A small contrastive audio-text model, trained from scratch.
Model: encoder layers 12, text encoder activation gelu_tanh.
Data: 26041 training examples, 51.6 epochs.
Rows from block 5 of the text encoder, named by matrix and row number. Rows with one number belong to one neuron. Each number is 50 + 12 x the weight over its row's rms, rounded and kept within 0 to 99. All counts start at 0. After the name is the row's rms in percent of the matrix's.
# fc1: MLP up (text_encoder.blocks.5.mlp.fc1.weight, 512x128), inputs 96-127
# fc2: MLP down (text_encoder.blocks.5.mlp.fc2.weight, 128x512, transposed), outputs 96-127
fc1.360 045:52 57 50 65 35 54 47 40 56 50 47 30 55 56 54 19 53 66 40 38 44 30 45 56 55 52 70 50 57 58 64 52
fc1.361 027:33 50 31 42 42 52 54 67 49 54 35 26 52 49 61 57 29 53 42 63 67 53 48 55 32 42 43 60 45 46 52 37
fc1.362 080:43 40 64 63 26 42 56 44 62 44 52 29 51 40 50 45 43 70 72 34 43 50 82 35 51 39 42 70 50 60 63 64
fc1.363 057:55 36 39 56 31 51 31 57 43 43 55 26 47 64 48 63 41 50 68 54 51 38 40 49 44 62 50 32 50 41 59 59
fc1.364 068:31 58 55 53 33 55 46 53 63 49 65 50 80 49 86 36 57 62 45 57 54 60 56 31 51 50 58 52 55 52 41 53
fc1.365 102:57 34 55 40 69 58 50 72 39 48 30 45 58 39 41 72 62 47 62 53 53 77 46 46 40 57 39 55 42 66 51 49
fc1.366 174:51 46 49 82 62 53 59 40 50 44 31 54 64 39 52 52 62 54 47 47 41 43 50 32 49 40 59 41 56 39 54 64
fc1.367 039:73 46 47 45 58 77 67 48 50 39 26 56 75 29 51 53 53 49 55 35 68 60 57 54 49 54 29 68 56 67 64 58
fc1.368 133:60 34 32 50 56 54 46 71 49 46 39 41 58 45 64 34 60 59 37 61 48 52 47 56 61 64 26 38 45 40 46 34
fc1.369 112:64 23 40 63 61 40 58 75 37 55 72 43 43 59 57 54 50 62 52 46 51 24 44 51 36 34 61 45 41 38 43 31
fc1.370 141:21 53 42 61 40 83 44 71 50 65 51 40 44 56 59 40 41 41 50 27 68 65 31 57 52 59 40 46 57 51 40 44
fc1.371 071:31 37 65 60 60 57 27 64 45 49 19 49 44 31 54 36 54 50 62 55 59 50 58 56 62 57 56 64 71 64 51 48
fc1.372 068:48 62 25 36 32 67 54 38 70 35 33 63 55 52 65 62 49 50 65 27 59 56 47 72 41 55 40 24 41 70 46 51
fc1.373 037:46 38 43 57 53 71 56 74 53 37 43 22 55 66 64 54 51 63 52 55 37 41 61 43 46 31 38 67 34 44 54 28
fc1.374 067:46 44 39 36 32 60 47 36 46 68 31 48 34 50 61 37 61 50 73 31 44 62 61 59 69 71 59 48 52 55 38 41
fc1.375 074:42 60 61 64 52 62 78 52 46 46 61 32 48 60 35 36 34 43 51 36 50 54 52 51 57 52 61 50 46 56 53 55
fc1.376 126:39 45 55 36 61 56 62 57 52 46 40 29 54 65 55 52 42 56 39 72 27 46 57 36 54 56 67 38 47 45 41 53
fc1.377 144:32 47 72 65 55 72 57 57 57 41 54 51 42 64 74 58 59 39 36 33 84 47 27 46 52 52 46 48 42 53 39 52
fc1.378 071:49 40 48 51 56 42 59 58 51 79 66 56 42 65 59 57 33 57 53 58 58 33 53 42 53 47 58 38 35 44 36 26
fc1.379 086:41 68 43 68 71 59 65 53 56 60 51 51 51 44 25 70 44 48 29 58 63 36 48 32 43 52 27 50 49 25 56 65
fc1.380 042:34 55 40 48 33 41 57 57 53 45 36 30 49 53 65 37 50 51 64 69 44 20 48 53 68 56 33 48 51 53 52 69
fc1.381 065:54 42 46 39 54 70 51 35 45 51 54 57 62 53 30 45 48 66 58 68 47 42 58 51 47 51 42 34 41 54 52 58
fc1.382 069:46 51 56 51 32 60 47 52 43 55 60 62 48 31 48 54 49 50 37 58 34 48 63 57 56 22 62 46 60 48 30 39
fc1.383 036:66 49 45 62 36 62 68 32 42 49 68 57 48 39 52 40 44 56 57 44 45 49 43 45 39 64 56 40 24 41 47 47
fc1.384 029:53 56 37 46 48 65 33 62 66 46 27 42 47 43 61 49 54 63 63 48 42 49 70 47 41 59 30 30 40 46 41 46
fc1.385 114:56 53 50 43 52 22 31 50 43 51 49 49 50 48 58 46 54 53 54 60 21 47 72 67 37 40 46 29 69 62 21 37
fc1.386 029:46 53 34 45 59 54 65 33 61 65 55 33 54 62 59 72 39 34 49 57 73 54 59 60 54 60 52 44 49 47 54 36
fc1.387 106:49 44 49 53 43 78 52 59 30 56 44 66 47 47 49 65 54 36 35 32 83 73 53 52 52 50 46 59 59 42 53 45
fc1.388 132:55 64 49 36 54 25 54 70 27 41 51 57 58 49 49 49 47 68 76 44 59 33 54 45 52 24 34 43 50 55 46 30
fc1.389 054:25 51 52 48 51 44 74 75 42 56 94 31 60 49 53 62 41 54 34 63 64 52 63 51 53 46 56 43 59 50 35 39
fc1.390 079:80 43 43 57 71 47 56 58 65 72 43 49 51 29 51 40 58 63 24 49 65 60 62 54 47 38 35 49 50 46 41 65
fc1.391 033:46 44 54 45 37 69 23 38 45 33 59 61 53 46 41 91 33 60 43 50 69 25 44 42 45 54 69 48 45 48 50 49
fc1.392 162:48 53 36 59 43 42 42 49 47 38 55 53 46 73 54 48 44 43 40 68 40 33 73 26 33 17 58 45 68 49 36 64
fc1.393 133:70 51 28 54 61 52 46 61 44 36 46 52 54 76 69 68 47 60 45 58 39 50 68 25 38 31 49 55 48 64 36 60
fc1.394 056:32 40 40 51 45 57 56 48 33 37 47 43 32 38 29 60 45 68 72 67 47 76 62 62 58 51 50 39 32 63 54 59
fc1.395 133:65 65 60 62 51 43 48 74 41 47 53 52 67 59 52 46 60 68 74 42 63 41 51 38 44 59 55 48 47 58 39 54
fc1.396 023:65 50 33 64 62 56 52 81 58 50 66 40 44 36 54 68 47 47 40 34 50 43 62 46 48 77 40 77 57 65 53 38
fc1.397 073:28 56 64 69 46 52 37 59 55 48 59 37 69 66 47 44 40 31 48 59 56 42 63 61 61 32 55 46 53 69 46 61
fc1.398 105:59 51 53 36 32 49 35 65 50 56 63 37 64 52 56 74 46 45 63 30 57 47 52 70 46 36 61 58 49 67 56 43
fc1.399 049:44 49 41 42 77 51 28 53 35 42 31 40 77 52 60 37 51 61 68 53 59 50 57 50 48 60 54 59 37 40 52 60
fc1.400 038:43 21 62 53 56 44 38 46 40 48 57 50 51 52 28 52 48 59 51 61 47 26 49 54 53 50 41 42 56 39 39 78
fc1.401 130:31 67 64 56 51 75 70 60 62 41 48 59 33 52 47 71 62 63 24 39 81 51 36 48 57 31 47 38 43 54 50 57
fc1.402 062:50 57 73 55 64 84 66 62 40 42 62 59 62 45 53 52 62 56 62 53 50 41 44 36 59 54 48 66 55 66 54 51
fc1.403 100:38 44 33 53 50 68 61 10 42 46 32 48 48 49 33 35 57 51 74 57 39 46 66 52 55 47 64 54 51 65 35 58
fc1.404 082:55 25 60 39 49 51 52 47 39 54 53 45 58 35 60 55 51 60 45 54 67 21 50 59 38 49 64 45 33 49 42 55
fc1.405 096:41 66 42 51 39 58 35 48 38 51 53 37 42 63 48 51 45 54 46 42 58 66 45 22 48 39 45 46 53 61 48 43
fc1.406 143:51 56 40 37 42 39 51 61 38 51 51 37 59 42 47 47 34 49 74 63 30 34 38 56 27 55 29 41 45 54 46 40
fc1.407 031:36 57 53 44 46 43 39 57 53 89 45 25 49 67 64 58 26 60 33 52 39 53 44 44 52 61 65 42 57 49 69 26
fc1.408 084:44 50 73 57 46 58 58 33 47 45 45 41 57 67 51 42 43 56 38 45 60 60 54 38 43 64 77 51 34 56 44 66
fc1.409 047:54 45 55 38 47 39 44 36 69 62 58 61 26 34 47 46 51 38 67 55 72 36 50 58 33 39 46 58 50 64 54 56
fc1.410 117:36 66 42 66 51 66 46 33 47 55 32 54 59 72 51 45 44 42 49 55 50 47 40 37 62 48 42 42 43 43 60 46
fc1.411 063:60 43 48 58 58 69 55 51 51 50 40 47 69 52 55 43 46 51 58 72 46 49 46 53 54 28 44 69 55 70 55 56
fc1.412 133:51 51 55 39 48 58 59 46 52 59 70 25 58 45 45 41 26 55 59 41 43 37 51 40 58 46 58 53 52 48 75 44
fc1.413 057:38 50 49 40 28 43 58 49 46 46 63 43 45 61 44 59 42 57 43 45 32 51 64 38 58 51 50 67 56 57 59 39
fc1.414 146:63 37 48 57 36 45 53 52 62 57 50 46 32 66 60 61 36 65 42 66 36 55 60 48 39 41 46 53 31 55 40 37
fc1.415 180:60 53 48 42 60 31 45 46 44 44 47 46 44 49 62 62 53 40 40 57 49 51 65 40 54 60 29 27 65 56 58 44
fc1.416 112:45 71 74 47 56 42 40 54 51 62 50 44 65 57 47 45 50 63 42 55 71 56 35 54 38 37 63 63 35 46 35 41
fc1.417 100:54 31 51 34 45 33 30 47 41 81 73 63 45 52 53 57 42 39 52 41 42 42 38 44 38 51 29 29 49 64 72 40
fc1.418 090:41 76 42 36 45 45 54 49 71 68 59 49 59 53 37 41 44 64 50 57 29 51 72 65 36 44 54 55 68 57 35 55
fc1.419 037:41 50 32 66 59 58 19 43 69 48 52 10 46 52 68 43 41 64 39 59 51 52 47 55 42 35 46 61 72 48 52 28
fc1.420 075:42 66 38 47 53 51 35 42 56 55 46 45 48 47 73 72 37 46 37 45 57 49 43 47 54 66 39 57 63 49 34 61
fc1.421 091:56 50 57 57 44 31 41 27 40 57 41 56 45 63 47 52 59 65 73 41 60 64 62 43 47 43 32 60 48 59 59 63
fc1.422 125:35 44 62 29 49 50 48 58 72 30 47 66 54 40 65 25 59 51 52 57 53 79 65 43 33 55 67 50 41 63 48 37
fc1.423 077:36 58 31 54 33 63 74 47 37 57 62 32 50 59 43 48 50 72 60 52 61 44 33 63 48 74 49 66 54 62 49 45
fc1.424 096:81 59 53 48 51 58 46 69 36 56 56 51 70 43 35 37 45 90 46 59 33 41 37 43 56 43 48 37 62 51 42 30
fc1.425 110:44 56 50 52 58 65 43 35 55 66 62 55 40 57 43 54 53 63 45 38 44 44 60 20 50 74 62 41 67 68 49 71
fc1.426 114:60 71 61 57 56 56 51 63 48 43 32 39 54 45 35 71 65 66 46 62 63 31 43 37 64 15 43 60 66 46 48 21
fc1.427 115:47 49 30 46 58 54 39 35 48 51 60 37 40 49 45 60 62 50 56 61 61 48 46 47 57 63 72 62 25 60 50 31
fc1.428 045:45 33 49 39 52 59 46 31 41 44 44 34 68 62 53 69 48 57 57 61 50 46 29 39 56 61 56 60 43 57 51 54
fc1.429 126:49 47 45 65 63 51 22 46 32 49 54 56 62 60 44 48 56 51 27 58 54 43 53 42 57 32 22 48 33 22 60 42
fc1.430 152:49 60 51 72 49 63 54 64 32 43 39 48 42 64 59 58 34 47 42 46 28 54 70 34 45 29 49 49 84 67 36 42
fc1.431 077:41 55 48 46 55 40 30 62 70 46 55 60 39 58 66 72 51 44 19 67 49 44 47 41 72 61 61 52 57 50 51 36
fc1.432 054:50 43 58 33 26 65 57 48 39 43 58 49 45 54 48 51 34 76 35 57 69 49 55 39 40 49 60 46 56 47 54 58
fc1.433 060:52 68 62 50 53 48 36 47 55 52 63 43 41 47 59 59 47 53 30 54 69 46 48 39 55 72 57 65 47 55 44 44
fc1.434 116:30 41 66 44 54 69 41 36 44 44 62 60 47 50 52 47 41 36 56 50 26 46 62 73 45 55 53 45 63 63 51 50
fc1.435 044:35 62 38 45 45 50 43 43 61 60 44 59 44 35 64 93 33 52 47 65 50 45 31 35 46 56 57 55 64 49 49 66
fc1.436 087:33 53 47 54 58 55 37 76 38 39 68 61 64 55 50 45 48 31 36 37 53 61 41 59 49 59 52 54 52 38 37 38
fc1.437 118:41 49 53 45 48 32 43 54 32 41 53 82 60 61 57 46 46 57 72 47 43 48 47 57 38 41 38 33 45 46 45 52
fc1.438 068:30 55 52 55 44 64 51 19 53 47 51 61 41 34 52 72 48 63 69 44 58 41 68 56 48 45 61 49 23 47 25 31
fc1.439 079:67 58 54 64 51 78 40 43 63 40 26 34 38 41 37 33 50 42 41 27 49 67 59 49 41 48 76 55 54 35 38 66
fc1.440 070:35 46 35 42 67 22 42 47 50 43 42 51 64 48 39 37 52 42 34 67 50 65 40 47 50 32 63 64 59 39 50 45
fc1.441 069:52 55 61 54 38 67 65 43 62 30 37 55 29 43 54 43 37 61 44 45 72 76 50 51 48 45 51 49 44 64 49 67
fc1.442 097:53 50 40 75 28 36 36 41 57 40 31 42 53 45 31 47 19 84 33 56 33 60 69 52 31 33 50 63 54 48 55 51
fc1.443 042:38 65 54 66 54 58 48 50 29 51 69 60 52 71 58 51 43 54 39 38 42 63 57 34 65 57 52 34 57 59 52 43
fc1.444 150:27 45 42 46 58 37 63 31 45 54 42 41 55 56 54 48 28 56 71 46 53 38 53 49 60 47 50 49 78 31 62 41
fc1.445 115:54 43 53 60 47 53 54 56 62 43 45 40 58 66 65 48 74 49 29 53 30 59 64 45 34 59 57 39 27 38 32 47
fc1.446 132:39 31 42 34 64 42 58 45 49 47 43 59 55 54 44 59 61 44 73 47 49 37 33 69 58 44 58 39 38 61 43 70
fc1.447 107:55 53 48 67 52 55 79 68 68 72 51 35 70 35 56 46 42 54 45 48 75 63 49 60 48 46 47 48 54 45 44 39
fc1.448 039:46 59 66 52 58 69 60 48 23 59 53 58 57 46 60 42 48 72 52 39 60 40 66 56 61 41 49 46 28 58 71 68
fc1.449 073:47 66 37 67 36 27 46 48 53 74 59 42 41 54 65 64 33 48 42 51 79 52 54 34 37 67 34 53 38 65 60 40
fc1.450 024:46 70 37 44 50 38 44 52 53 57 46 56 60 47 90 32 41 71 51 38 46 43 54 41 48 49 43 36 63 47 34 43
fc1.451 085:48 50 46 44 54 42 47 51 59 37 39 42 36 58 70 64 31 51 52 48 53 55 35 49 55 59 62 55 47 37 42 33
fc1.452 102:31 52 50 43 44 49 43 47 69 40 53 63 43 57 57 66 36 45 50 46 65 54 48 45 61 63 42 63 37 39 32 37
fc1.453 127:30 47 72 56 77 68 41 43 39 41 60 46 61 41 55 68 72 41 40 36 62 66 48 70 50 48 45 27 59 45 40 64
fc1.454 090:46 60 35 38 52 23 32 51 58 60 42 53 38 63 45 65 42 59 52 53 34 33 54 42 36 57 59 41 37 55 40 47
fc1.455 095:49 42 32 37 51 49 48 79 51 46 43 45 68 47 59 40 36 60 46 59 34 52 49 54 57 62 35 41 51 53 43 36
fc1.456 154:70 45 45 45 56 45 47 52 53 59 34 60 46 33 42 64 58 52 60 56 70 46 44 44 63 56 45 41 54 61 41 42
fc2.360 042:61 53 69 52 61 51 67 58 56 60 50 47 56 44 37 36 30 58 64 49 68 51 73 69 54 59 56 58 43 43 57 72
fc2.361 040:59 51 40 52 51 52 37 68 45 57 52 47 43 50 59 52 50 75 57 55 51 44 80 60 69 44 33 38 68 39 52 32
fc2.362 085:44 48 42 64 65 62 60 64 49 40 45 55 46 51 42 40 47 26 55 46 56 35 72 62 54 64 37 12 64 43 58 49
fc2.363 055:46 64 52 70 33 39 52 62 51 59 33 60 45 34 64 58 36 48 55 65 34 51 56 57 32 50 51 52 55 33 36 55
fc2.364 059:58 53 52 53 59 28 38 50 52 57 46 49 50 57 54 47 65 50 49 51 53 40 57 48 30 61 46 56 71 63 45 48
fc2.365 107:56 20 63 43 51 49 71 29 45 69 47 46 39 65 56 44 62 43 48 57 53 43 69 72 48 52 54 62 56 59 49 59
fc2.366 157:44 43 57 64 53 58 46 49 31 29 76 69 55 66 56 65 31 41 32 49 56 56 61 45 51 39 40 44 54 40 34 37
fc2.367 045:32 58 62 56 47 29 39 23 47 27 55 67 56 68 51 26 46 61 49 48 37 51 26 59 38 56 64 67 54 45 33 49
fc2.368 167:49 48 40 46 36 38 47 61 49 42 23 42 51 32 36 48 49 58 59 58 58 44 57 51 43 62 44 42 32 75 70 53
fc2.369 104:30 69 47 46 44 60 40 58 52 49 45 75 38 50 46 58 48 50 50 40 60 43 66 57 61 45 62 67 46 66 51 62
fc2.370 142:54 41 54 37 65 54 65 40 52 53 36 53 50 35 53 41 52 50 66 68 56 50 37 35 38 36 43 47 69 55 72 51
fc2.371 075:59 40 74 50 29 52 60 24 50 34 51 52 81 31 75 50 50 51 53 31 34 58 66 50 46 48 61 27 49 69 48 46
fc2.372 060:63 24 68 53 46 61 50 64 51 30 55 34 58 33 47 49 34 49 26 84 46 55 33 40 37 44 55 59 45 55 36 44
fc2.373 039:73 50 54 70 83 45 36 46 42 57 35 58 30 43 51 42 61 62 47 39 71 52 57 52 64 67 69 49 40 33 53 48
fc2.374 071:63 61 54 32 51 59 44 43 53 46 48 52 65 58 53 47 37 57 47 40 53 38 35 61 50 49 41 45 35 56 43 45
fc2.375 076:49 46 52 52 48 67 37 34 61 42 56 61 57 52 52 65 46 56 65 52 66 43 48 72 29 59 60 43 61 58 50 43
fc2.376 119:45 39 61 77 30 70 51 50 11 49 60 33 55 57 47 54 48 46 35 57 47 58 40 61 53 60 37 60 66 36 52 54
fc2.377 084:53 54 32 24 60 37 49 44 35 67 47 42 56 48 36 35 54 65 73 50 43 62 71 39 51 55 46 37 77 45 38 47
fc2.378 071:42 61 73 55 40 63 78 47 44 48 57 64 32 59 45 56 58 44 52 40 33 42 48 72 41 21 59 79 63 49 64 56
fc2.379 095:61 60 54 42 54 62 38 24 63 38 62 53 43 50 40 54 29 40 55 60 52 57 37 41 46 40 34 24 54 45 39 42
fc2.380 047:46 52 56 78 51 41 47 35 52 50 62 54 44 39 42 68 52 60 67 64 47 32 69 51 32 27 65 45 41 29 56 46
fc2.381 056:42 48 73 47 64 52 54 35 46 55 57 47 61 54 64 39 38 54 54 34 51 40 57 48 27 62 42 50 51 66 66 65
fc2.382 069:55 45 42 49 54 38 56 55 52 52 44 59 44 71 49 34 45 11 32 48 75 28 47 51 38 50 39 54 62 39 48 52
fc2.383 034:49 65 67 53 38 39 55 41 50 60 46 54 50 46 58 24 47 45 54 52 48 46 51 63 68 43 33 77 83 42 74 38
fc2.384 036:44 46 54 54 31 41 48 70 51 47 46 42 44 44 49 58 41 50 69 65 68 42 56 52 59 32 52 61 57 51 71 52
fc2.385 101:52 46 49 40 47 73 51 68 71 47 45 59 63 61 43 44 47 42 51 47 32 50 47 52 49 47 55 49 61 58 27 69
fc2.386 034:12 58 63 56 53 58 29 67 53 56 45 51 40 44 49 50 49 39 37 42 61 63 38 54 49 50 52 72 42 39 32 56
fc2.387 090:58 59 29 45 76 20 29 50 56 54 69 39 54 45 58 43 43 44 44 52 48 39 46 48 42 35 80 49 46 61 56 43
fc2.388 125:46 43 47 80 42 71 40 42 41 29 51 54 45 45 48 47 50 51 58 45 51 55 56 69 48 62 42 40 50 53 73 56
fc2.389 058:44 62 69 42 65 55 52 63 41 48 35 51 53 52 60 47 48 59 58 44 53 41 57 55 65 60 42 51 69 58 66 66
fc2.390 079:59 55 64 43 78 59 38 61 50 46 65 41 45 42 32 64 72 55 64 32 70 53 76 44 45 43 65 46 36 60 36 48
fc2.391 033:45 51 61 64 63 34 74 62 39 51 50 51 43 47 50 34 62 49 45 65 55 54 56 28 40 59 44 68 71 50 45 34
fc2.392 179:52 63 45 51 69 65 50 53 44 54 58 50 75 68 51 51 47 49 48 62 34 30 60 49 26 57 34 39 69 70 39 70
fc2.393 154:44 53 38 51 57 59 53 49 45 46 52 50 62 64 47 52 38 50 55 33 27 43 76 47 32 52 57 44 64 61 31 54
fc2.394 051:53 33 83 40 78 49 51 71 39 46 49 39 56 42 51 67 61 44 56 25 36 30 53 49 44 17 58 47 50 62 43 52
fc2.395 150:64 32 52 44 60 61 60 57 45 51 50 34 41 57 44 33 49 62 32 74 51 26 67 49 37 31 56 50 26 47 36 45
fc2.396 031:40 59 51 44 32 50 42 54 38 51 61 52 44 46 58 39 21 50 76 68 58 52 46 39 49 42 33 64 51 48 47 43
fc2.397 087:44 63 45 49 46 58 58 38 63 31 58 60 67 51 40 35 31 41 52 57 61 45 62 64 56 56 32 49 56 44 58 54
fc2.398 092:57 47 68 60 53 57 62 44 41 54 48 69 42 61 57 56 68 59 38 50 43 35 33 42 57 58 46 59 41 59 39 55
fc2.399 054:63 50 65 35 46 45 39 44 61 63 44 69 55 49 41 50 44 48 51 33 31 51 38 53 67 33 35 54 47 54 62 42
fc2.400 034:48 40 38 45 55 54 46 35 42 39 75 43 75 57 52 35 52 58 60 41 72 53 73 64 56 41 43 38 50 71 53 34
fc2.401 122:57 43 51 53 39 43 45 71 49 34 54 42 61 45 46 57 43 65 38 62 26 25 65 46 52 49 42 58 61 65 68 17
fc2.402 061:37 42 41 54 58 19 38 37 64 51 32 58 25 45 52 39 36 38 44 50 44 52 45 62 41 41 67 46 54 69 35 54
fc2.403 092:28 26 31 47 50 56 46 64 45 48 64 47 71 47 45 67 49 33 39 38 51 64 38 80 29 58 70 30 63 87 39 53
fc2.404 082:52 30 52 76 55 69 54 27 45 40 74 44 57 68 46 37 45 53 62 35 57 61 52 44 57 50 30 53 42 71 45 42
fc2.405 091:62 54 59 56 53 43 70 25 78 47 49 48 58 68 49 27 53 43 81 59 48 52 50 26 35 46 50 28 52 45 56 71
fc2.406 163:52 36 32 36 22 41 58 51 54 29 32 45 40 36 52 52 54 52 47 67 46 25 55 63 47 42 51 56 46 59 65 36
fc2.407 027:48 61 45 68 50 40 32 75 59 55 56 54 33 44 59 42 53 49 56 60 56 56 43 50 48 47 51 73 50 21 49 51
fc2.408 078:49 39 61 55 65 61 62 51 53 30 41 57 38 36 34 44 56 48 47 51 60 73 26 40 49 40 28 39 25 44 39 46
fc2.409 047:75 64 54 39 59 37 54 64 38 44 40 50 58 45 69 53 48 53 57 51 34 63 64 42 50 46 44 46 72 36 32 35
fc2.410 116:50 31 58 57 58 36 52 44 63 50 55 62 34 52 47 50 63 48 60 55 52 43 40 54 33 77 57 59 41 43 47 43
fc2.411 066:46 42 57 53 67 57 63 47 42 56 55 53 58 88 55 36 28 48 49 36 46 50 66 40 29 46 69 49 69 68 44 65
fc2.412 125:39 47 46 46 39 44 42 53 55 38 68 54 50 54 42 57 71 54 55 51 54 43 44 45 34 53 34 40 57 60 45 46
fc2.413 048:47 59 57 53 54 61 55 57 50 41 48 45 50 40 63 50 44 38 57 59 39 27 54 40 44 50 25 50 62 40 53 46
fc2.414 145:55 80 53 45 61 56 69 40 61 41 52 71 43 52 33 31 67 47 39 38 62 74 43 45 35 46 51 22 43 36 69 57
fc2.415 180:55 48 36 38 59 55 59 33 49 53 48 42 52 59 62 62 58 58 64 36 46 55 48 51 42 56 27 20 38 58 51 55
fc2.416 116:42 54 44 24 56 50 47 47 44 69 78 40 77 57 51 59 33 47 51 66 53 66 42 50 51 60 44 61 61 46 54 26
fc2.417 092:50 44 52 44 41 35 72 49 59 52 31 37 54 57 37 45 76 35 44 53 50 37 56 39 33 59 54 49 44 57 23 71
fc2.418 098:55 48 46 40 43 56 52 51 36 42 51 69 36 53 48 38 43 61 30 46 58 55 47 52 48 53 66 40 57 33 53 50
fc2.419 039:40 41 76 70 40 29 33 44 41 64 61 60 59 62 57 51 50 54 58 44 58 46 62 51 55 52 47 51 54 48 58 49
fc2.420 096:42 75 34 46 43 43 20 62 54 54 42 51 51 44 51 85 63 50 42 65 58 56 37 47 68 76 44 65 40 50 45 45
fc2.421 088:58 53 67 53 84 24 59 40 56 56 81 60 54 36 73 64 49 32 50 47 41 45 41 33 42 51 56 55 55 64 51 33
fc2.422 147:62 50 49 58 56 51 66 56 65 49 69 69 39 37 46 52 56 45 46 65 57 43 42 44 58 46 57 33 42 55 50 54
fc2.423 075:33 73 61 55 39 49 57 56 49 58 34 62 71 38 46 48 50 34 48 64 63 25 34 47 44 23 52 50 35 47 42 34
fc2.424 107:46 52 44 52 29 72 45 56 48 34 43 47 51 37 51 64 47 51 42 43 51 54 81 57 62 50 52 42 29 70 53 36
fc2.425 096:49 30 46 65 55 27 44 59 52 44 38 54 53 50 12 54 37 49 44 38 34 50 65 50 44 65 55 46 39 55 18 66
fc2.426 112:51 58 52 60 48 67 52 63 69 44 64 47 52 46 27 55 41 60 56 43 30 47 63 60 65 42 39 31 55 44 52 39
fc2.427 111:45 52 60 48 41 55 78 40 21 43 39 43 86 56 43 45 44 51 55 36 65 51 37 71 58 36 31 52 41 40 52 66
fc2.428 050:55 64 64 60 43 48 63 52 49 59 60 55 20 44 56 47 49 18 41 52 47 53 62 28 47 44 41 58 64 67 44 22
fc2.429 131:66 46 70 57 63 71 52 51 50 57 50 29 39 48 68 21 64 62 45 64 49 61 39 43 70 28 63 73 42 51 39 45
fc2.430 185:41 41 45 43 74 56 49 54 38 57 52 68 56 67 35 59 44 42 44 43 26 37 86 34 27 50 38 56 53 77 49 61
fc2.431 094:48 83 41 55 32 51 34 71 51 48 48 38 46 50 58 79 50 40 37 50 57 45 33 68 50 64 48 86 39 47 32 53
fc2.432 049:46 56 42 54 55 49 54 43 34 73 44 30 81 46 54 38 60 41 75 46 33 48 37 52 69 50 36 43 76 42 60 39
fc2.433 069:45 75 42 51 35 42 30 61 41 56 37 49 48 51 61 95 49 48 46 63 62 53 40 51 70 57 57 73 37 47 36 53
fc2.434 119:50 48 66 51 63 48 61 44 41 51 54 51 51 43 64 63 51 72 55 33 58 54 56 40 37 38 59 40 44 60 50 57
fc2.435 056:41 71 44 40 55 50 25 55 62 68 23 40 44 49 53 74 60 48 60 75 61 37 59 57 40 53 53 73 46 30 35 32
fc2.436 076:35 49 62 40 54 48 60 62 45 46 60 47 64 54 64 42 63 45 60 46 36 61 57 29 63 46 28 71 39 76 45 33
fc2.437 083:67 47 44 46 53 53 67 70 46 53 41 39 52 30 61 44 61 55 37 44 66 70 20 46 55 55 52 60 50 53 50 40
fc2.438 070:52 66 52 73 38 40 37 48 45 42 52 34 54 20 45 48 44 55 73 51 51 51 58 60 42 37 55 45 73 69 66 44
fc2.439 072:54 47 48 53 64 54 48 41 59 49 80 38 82 59 48 51 46 49 46 58 51 64 40 55 64 69 60 45 28 54 61 43
fc2.440 089:65 52 60 71 41 56 53 46 38 54 73 46 74 65 38 57 21 61 64 47 47 43 31 49 16 70 44 63 37 59 55 61
fc2.441 070:45 69 58 59 60 44 54 61 51 40 49 57 57 59 60 52 45 37 55 67 55 34 63 40 55 55 23 56 33 39 81 54
fc2.442 100:62 54 37 47 47 61 46 63 55 65 49 62 60 68 41 30 46 44 56 43 59 36 38 40 44 62 53 53 32 56 53 42
fc2.443 043:47 31 61 52 79 49 43 57 26 41 46 22 51 53 53 54 55 46 48 54 42 50 64 33 34 57 22 47 39 42 71 50
fc2.444 134:45 40 54 63 44 70 41 60 34 59 60 52 46 53 60 67 69 67 67 49 48 77 52 40 37 53 43 39 46 64 52 52
fc2.445 126:37 43 45 40 44 41 57 73 67 61 52 37 59 49 54 47 52 33 62 33 50 65 52 76 60 54 53 44 34 61 45 66
fc2.446 100:57 57 39 39 50 32 36 56 55 43 29 50 37 62 73 14 62 80 49 53 49 52 47 41 61 41 76 44 54 41 59 39
fc2.447 093:52 77 41 56 61 50 50 40 51 43 49 78 39 51 38 64 47 67 70 58 56 53 61 45 56 47 58 64 49 62 37 55
fc2.448 045:45 34 44 54 47 37 64 56 40 42 26 53 42 47 50 52 31 53 82 29 54 35 85 55 41 44 53 47 41 54 41 49
fc2.449 084:35 58 59 55 43 35 15 67 52 52 36 36 40 44 64 79 45 40 43 59 64 58 52 38 56 59 53 79 39 50 37 48
fc2.450 027:39 61 64 60 49 61 41 62 52 52 49 52 37 36 39 37 43 74 56 55 67 49 77 42 56 43 44 41 45 56 50 54
fc2.451 114:49 77 39 58 37 43 27 65 48 52 50 41 62 47 61 82 62 44 53 55 64 55 34 63 53 62 55 55 37 48 44 40
fc2.452 117:35 65 45 41 58 37 36 60 50 63 36 59 45 39 39 81 56 48 40 62 48 60 54 42 58 79 51 59 27 63 47 53
fc2.453 113:53 41 41 57 46 72 41 44 53 51 49 43 45 74 77 44 26 60 60 37 31 55 33 60 61 63 67 53 48 72 39 49
fc2.454 086:44 66 32 42 47 34 38 62 58 68 56 35 40 61 58 82 51 54 38 49 57 40 35 66 53 55 45 70 28 54 41 51
fc2.455 120:50 51 28 62 45 31 57 59 56 35 28 33 40 35 37 51 63 50 56 61 51 40 66 46 51 54 47 35 34 57 72 55
fc2.456 125:56 21 46 54 62 47 48 45 55 61 56 21 43 53 56 76 52 14 53 68 54 58 68 59 30 46 68 36 40 62 55 47